config = dict(
    encoder_experts_per_token=2,
    text_encoder_shared_expert=False,
    adaptive_grad_clip=0.02,
)
Rows from block 2 of the audio encoder, named by matrix and row number. Rows with one number belong to one neuron. Each number is 128 + 24 x the weight over its row's rms, rounded and kept within 0 to 255. All counts start at 0.
# fc1: MLP up (encoder.blocks.2.mlp.fc1.weight, 320x160), inputs 0-159
# fc2: MLP down (encoder.blocks.2.mlp.fc2.weight, 160x320, transposed), outputs 0-159
fc1.191 [102  75 110 141 153  93 173 140  89 144 134 103 167 125 132 173 129 118 147 158 153 149 136  94 140 111 115  91 114  99 117 136 144 153 108 139  80 119 169  88 143 171 135 195  82 110  94 108 153 146 153 123 108 129 147 115 145 133 106  99 126 152 136 142 112 169 101 136 117 120 166 150 131 136  95  81 127 127 121 133 160 192 155 125 114 162 107 149 140 106 141 144 139 129 106 130 130 132 150 105 128 127 113 132 136 137 118 142 137  98 159 126 128  84 145 121 113 134 137  72 107  98 138 129 103 155 127 135 120 122 107 155 179 151 120 128 161 130  97 131 128 121 133 113 122 168 155  85 125  93 110 121 156 147  94 163 131  91 145 150]
fc1.192 [118 120 115 137 117 105 131 112 146 150 117  95 163 163 145 156  98 122 107 156 128 113 156 102 155 113 156 141 123 133 153  97 130 145 145  97 128 145 163 119 134 186 131 145  97 134 121 150 130 168 108 134 141 141 125 143 144 135 113 163 129 138 134 127 100 111 117 181  96 157 151 154 118 128 118 110 157 140 124 118 134 168 107  89 112 145  85 154 165  84 123  71  87  88 142 124 148 156 138 158  78 173 136  98  98 110 116 123 139 141 133 144 111  88 145 184 139 133 115 141 154 104 117 149 100 105 157  91  84 129 156 127 132  98 109 174 116 168  97 137 162 143 133 113 115 114 132 138  89 147 147 142 141 111  94 112 156 165 110 154]
fc1.193 [155 116 155 133 114 132 109 114 128 133 133 148 162 136 122  94 110  98 136 163 113  99 138 173 107  74 113 126  98 101  99 127 130 126 112  86 127 152 157 124 141 150  93 154 111 174 144 160 152  97 127 102 116 137 152  79 111 117 115 147  88 152 118 100 112 162 138 120 105 176 136 115 176 130 139 131 126 129 145 141 117  71 133 169 131 135 150 113 126  87 158  88 157 142 113 129 116 150 134 121 152 129 120 143 105 124 135  98 174 136  97 141 108 153 110 136 148  99 113 149 111 100 159 162 142 129 126 120 123 125 115 145 165  88 185 131 125 111 145 107  97 124 144 148 121  94 114 145  84 184 189 163 133 129 104 118 159 117 118  92]
fc1.194 [144 147 158 131  88 157 116 129 137 104 149  78 113 123  76 141 136 144 120 142 102 113 159 136 155 112 163 115  92 116 119 125  95 101 129 114 141 106 151 109  98 148 171 200 114 111 102 145 108 155 101  84 101 144 147 166 114 142 154 143 145 129 169 159 114 128 118 132  99  96 136  85 140  82 119 125 132 124 128  86 120 109 103 124 109 123 143 137 132 118 127  81 164 103 125 172 148  88 123 144 125 138 147 129 120 114 141 150 117 134 107 110  92 147 189 157  71 137 108 158 114 148 145 147  90  98 161 126 127 145 157 139 149 155 109 149 120 124 153 162 139 147 164 143 118 152 155  75 135 120 113 152 148 136 154 114 143 146 116 116]
fc1.195 [ 97  97 127 137 130 116 181 124 106 107  66 124 164 140 152 127 129 150 140 140 145 167 148 133 138 174 118 146 106  85 149 130 138 110 178 152 103 150 114 150 142 158 125  93 142 114 132 151 116 174 128 165 172 124 147 147 108 104  84 177 123  92 141 102 139 108 130 140 126 114 164 187 168 112 109 162 106 164 109 131 156 125 129 124 149  96  61 150 150  97 140 133 120 141 134 114 147 167 137 146 108 143 123 142 133 155 128 136 140 126 136 126 114 115 100 188 121 115 112  99 211 114 130 117 108 166 152 101 103 110 131 115 101 134 146 135 127 125 120 130 147 156  98 119 149 108  94 149 114 124 121 139 118 125 123 136 145 114 136 158]
fc1.196 [101 103 152 140 132 123 166 121 134 118 100  63 157 129 114 114 136 150 172 141 132 155 180 148 149 116 126 136  92 119 153 102  96 119 170 137 117 127 162 122 105 180 135 147 146 112 142 152 137 155 119 138 168 122 133 166 130 145 111 186 117 123 162 128 116 123 121 141 103 113 156 159 149 112  98 141 119 139 102  96 145 145  94 112 140 108  96 157 182  87 128  76 143 116 149 146 157 132 139 153 109 144 122 146 130 141 131 139 126 129 128 134  83 103 157 207 115 139 109 135 183 155 129 129  88 128 168  89  93 126 147 135 134 143 118 157 115 121 112 158 146 142 135 152 125 104 105 127  78 148 141 144 137 114 114 115 161 122 129 158]
fc1.197 [120  94 153 100 123 103  95 141 128  90 151 135  94 131 161 112 128 134 142 136 108 119 145 123 146  86 106 123 107  99 109  91 142 156 162 112 145 151  80 126 106 109 117 143 123 120 120 126 161 149 130 148 148 113 158 144  75  95 145 118  85 160 143 125 175 143 124 111 115 152 105  93 136 148 114 151 130 115 118  91 112  91 144 159 132 120 141 104 137 129 123 129 142 151 161 130  91 157 123 107 130 121 111 130 120 153 107 136 162 151 110 113 130 123 138 138 136 136 152 102 126  90 169 106 113  88 148 141 135 157 125 158 152 131 129 127 166 128 104 130 140 186  76 130 118 127 143 139 116 111 156 106 131 148   1 120 118 118  97 116]
fc1.198 [150 151 136 143 150 144 107  94 154 142  96 120 173 144  92  92 127  99 106 100 149 131 133 181 136 159 120 165 140 119 143 162 127 137 119  90 138 151 161 103 135 126 128  97 148 128 148 135  77 117 138 156  98 146 103 138 131  95 111  96 119 149 146  88 117 144  97 146 125 145 128 168 161 139 136 132 101 102  55 128 145 122  99 134 117  90 146 143 125 114 163 135 106 114 142 132  95  94 134 110 180 126 135 140 107 141 155 106 153 164 139 123 148 157 155 119  99  65  97 144 117 113 116 120 127 121 120 122 149 133 115 123 128 149 170 134 165 120 141 104 151 110 155  74 110  83 116  88 122 186 101 168 137 144 126 154 121 148 127 133]
fc1.199 [156 123 115 157 113  70 194 122 109 178 154 121 161 160 145 167 127 139 110 121 112 125 154 131 127 110 132 132  88  83 165 153  92 130 163 119 122 137 119 159 176 157 157 133 116 104 106 142 103 149 147 129 101 114 174 141 105 157 100 142 143 119 150 126 131 118 146 159 122 129 133  92 131  80  99 127 138 131 128 135 117 113 101  95 103 107 108 118 170  76  95 156 163 125 106 134 160 154 142 161 119 151 152 161 125 153 153 197 114 135 130 113 120 123 138 147 118 123  96 145 149 133 153 121 135 157 146 123 131 134  99 150 127 118 114 131  96 138 134 129 163 155  88  98 124 152 107 108 118 153  98 148 154 118 130 119 175 117 174 150]
fc1.200 [103 140 152 144 128 136 141 111 145 103 154 141 123 106 100 169 122  98 113 145 133 111 170 137 105  92  78  89 132 140 169 112  99  97 115 115 144 124 151 176 140 138  95 135 122 153 157 135 112 169  82 165 114 137 122 132 125 105  45 148 131 160 122 108 144 121 108 158 127 140 150 147 149 146 108 129  91 116 144  90  85 147 103 152 107 121  85  91 146 116 187 145 177 113 180 136 130 104 125 113 140 114 152 134 106 125 140 140 134 168 127 161 148 140 123 109 171  86 123 106 105  88 100 162 142 116 119 123  97 109 118 122 155 131 133 118 129 131  98 114 137 148 151 146 139 116 133  97 110 158 160 133 108 137 110 138 146  92 142  95]
fc2.191 [160 128 127  90 121 114 122 125  84 130 124 134 128 101  79 143 125 152 117 124 152 144 116 109 107 150 115 128 112 139 131 139 115 110 102 105 160 146 111 191 130  97 135 116 161  96  97 106 126 107 128 157  86 115 126 113  98 147 121 124 116 104 120 136 158 133 159 137 124 110 118  98 139 139 148 192 137  87 133 101 109 108 119 154 148 110 141 122  92 149 121 152 148 151 105 149 110 113 103 133 145 154 107 162 113  95 135 112  79 160  75 158 132 149 145 157 148 110 107 117  99 115  98 114 127 133  92 158 166 112  97 112 135 177 117 150  73 139 173 134 131 126 151 144 131 144 112  98 187 131  98 101 134 136 140  95 120  72  96  88]
fc2.192 [118 127 126 145 129 124 132 135 135 140 131 134 114 117 132 119  97 125 141 126 128 128 157 119 118 125 131 139 114 131 129 126 125 120 141 134 117 127 115 124 132 140 132 131 112 127 151 118 144 110 117 138 112 122 120 115 109 139 121 121 123 110 140 150 120 126 120 119  80 138 137 120 119 117 129 131 108 146 125 119 130 127 149 131 131 142 118 127 143 114 137 129 136 132 120 116 144 120 114 132 130 223 115 119   0 136  99 142 116 128 117 125 136 132 131 135 114 135 139 122 141 134 124 125 132 130 128 125 132 130 117 132 131 119 146 138 131 120 134 135 146 133 117 119 137 137 127 134 126 121 123 110 124 138 122 122 129 118  78 148]
fc2.193 [113 136 167 107 119 152 138 105 174 120 138 129 139 143 106 108 119 122  78 170 131 131 109 116 145 129 104 167  99 174  76 113 138 119 100 130 159 124 130 139 126 104 131 145 145 141 139 132 195 148 158 124 102 102 185 141 141  77 114 152 122 113 146 167 105 127 141 122 179 117 115 110 139 112 144 113 136 135 138 163 144 152 132 132  91  97 151 148 112 140 153 105 166 123 154 128 118 133 117 131  80 136  90 120 114 139 115 123 127 130 115 102 118 169  93 106 185 131 108 108 102 131  91 123 156 148 170  58 147 132 105 152 137  78 118 113 140 111 111 106 160 126 109 142 133  79 116 148 166 150 129 108 119  96 100 122 118 121 120 153]
fc2.194 [125 146 132 170 130 111 138 128 163 116 197 129 129  98 107 115 144 123 157 116  61 117 111 117 132 120 163 139 155 166 108 111  81 155 129 142 152 119 141 118 127 112 151 148 126  97 142 138  95 108 130  54 115 134 151 117 142 159 127 103 131 133 107 148 104 181 122 136 124 157 103 112 161 123 180  90 127 116 138  99  82 151 130 138 107 137 164 132 131 171 101  97 143 103 154 165 170  91 101 117 161 138 137 162 113 125 119 140 113 151 106 128 121 131 141 116 120 148 138 165 111 176 132 130 140 130 152 154 140 162 136 165 146 114  76 104 145 125 111 156 108 104 139 134  76 153 147 166 111 127 111 131 110 115 162 111 114 154 138 123]
fc2.195 [124 105 138 128 154 109 137 150 120 109 120 144 129 131 115 156 117 120 155 102 143 160 103 102 110 134 120 127 131 127 119  94 156 139 136 123 100 162 131 129 161 101 107 122 143 120 148  98 104  74 153 109  86 111  86 124 140 142 117 120 103 129 121 146  82 164 126 133 114 140 153 115 157 130 182 122 117 127 113 125 108 114 146 106 140 121 145 145 143 171 138  69 139 117 113 149 120 112 124  94 156 215 116 169  16 153 114 115  90  92 112 149 162  99 127 129 152 120 153  96  95 130 112 109 129 142  99 169 105 119 115 133  99 107 143 114 149 136 107 128 131 108 129 139 117 115 129 162 136 156 162 152 126 141 120 117 131 103  82 136]
fc2.196 [119 142 122 145 166 124 164 133 130 121 132 147 118 151 131 146 149 141 138 143 140 121 151 113 111 153 134 128 136 108 128 107 153 143 130 121 126 137 111 156 118 138 142 111 127 103 132 118 122 137 139 153 107  98 117 117 127 138 103 101 136 152 133 161 126 143 116  79 115 161 125 128 156  91 157 121 115 108 131 129 126 138  94 142 106 144 121 129 139 106 122  87 136 125 129 113 127 106 127 112 137 239 129 150   0 133 127 137 117 132 132 128 138 103 134 128 164 137 115 125 125 137 100  82 115 124 115 137 110 131 129 117 112 132 116 135 129 139 136 133 118 124 115  96 134 152 106 122 143 135 117 127 122 132 133 109 152 122 135 132]
fc2.197 [108 102 150 127 138 150 123  85 174 173 125 122  95 124 126 126 103 146  90 134 120 116 145 163 138 130 140 146 102 158 109 112  88  84 113  88 132 125 138 149 121 146 152 166 138 134 105 161 124  98 143 136 133 169 156 160 139 111  96 121  88  99 148 141  75 137 129 120 175 120 135 174 138 114 143 130 122  93 131 140 177 164 132  97  85 114 181 127 127 123 155 109 132 152 132 101 135 143 106 134 121 155  99 125 140 164 112 164 137 113  97 128 148 121 114 140 158  96 119  95 137 126 119 124 139 167 152  93 113 169 103 131 109 104  98 149  95 141 110 132 154 110 102 142 138  82  71 139 139  83 167 123 105  91 107 111 129 131  99 140]
fc2.198 [121 135 165 164 151 130 155 123 158 110 117 166 136 132 102 145 120  97 118 150 107 128 119 144 126 136  82 162 121 132 111 102 160 163 167 145 161 136 135 109  83 118 102 175 157 106 151 101 130 117 137 125 158  93 142 101 173 124 135 172 147 100 122  97 134 127 171 100 150  90 105 130  96 104 144  91 139 131 152 133 111  91 134  96 117 159 150 108  93 128 139 121 124 186 165 144 113 146 133 151 127  69 135 151 112 135 125 113 166  96 140  86  81 176 105 102 129 109 111 106 104 135 101  91 101 130 145 136 127 102  89 161 103 144 144 158 115 132 131 118 140 155 123 147 121 123 142 134 164 147 119 109 147  87 101 123 108 139 109  97]
fc2.199 [101 150 115  88 152 125 135  72 124 111  94 101 110 163 102 126 150 143 120 130 122 119 137 128 128 133 125 163 104 109 107 159 117  88 148 154 110 134 117 116  95 150 121  87 140 114 115 123 171 117 143 126 136 114 142  93 122 168 131 145 140 126 135 104 136 154 101 150 116 134 151 161 117 185 147 133 137 150 150 135 127 157  81 146 107 143 126 142 143 140 147 175 149 120 127 117 190 127 131 124 152 174 115 109  45 104 153 103 177 143 108 142 149 143 102 138  81  85 126 113 121 109 121 158 123 111 129 158 157 159 141 132 130 126 133 151 136 107 198 126 105 147 152 136  67 122 150 116 122 125 149 118 121 168 150 146 124 137  91 103]
fc2.200 [ 95 129 109  92 114 128 128  87 137  96  94 146 103 143  87 126 180  81 111 136  99 132 136 144 100 157 125 147 142 147  92 131 169 133 104 131 119 101 163 154  93 132 149 131 119  93 156 136 124 121 124  84 136 146 134 126 140 125 109 136 143 125 166 142 129  71 112  70 153 124  53 129 122 121 130 130 140 118 121 149 162 114 115 123 147 142 107 151 136 112 146  95 149 154 152 154 104 165 179 133 109 117 127 149  62 123 131 128 132 141 126  96 160 135 140 110 142 156 123 143 145 152 125 109 108 150 129 112 123 164 104 143 115 137  82 123  74 138 123  88 160 115 143 119  95  92 160 148 149 131  91 114 135 143  74 106 133 145 124 109]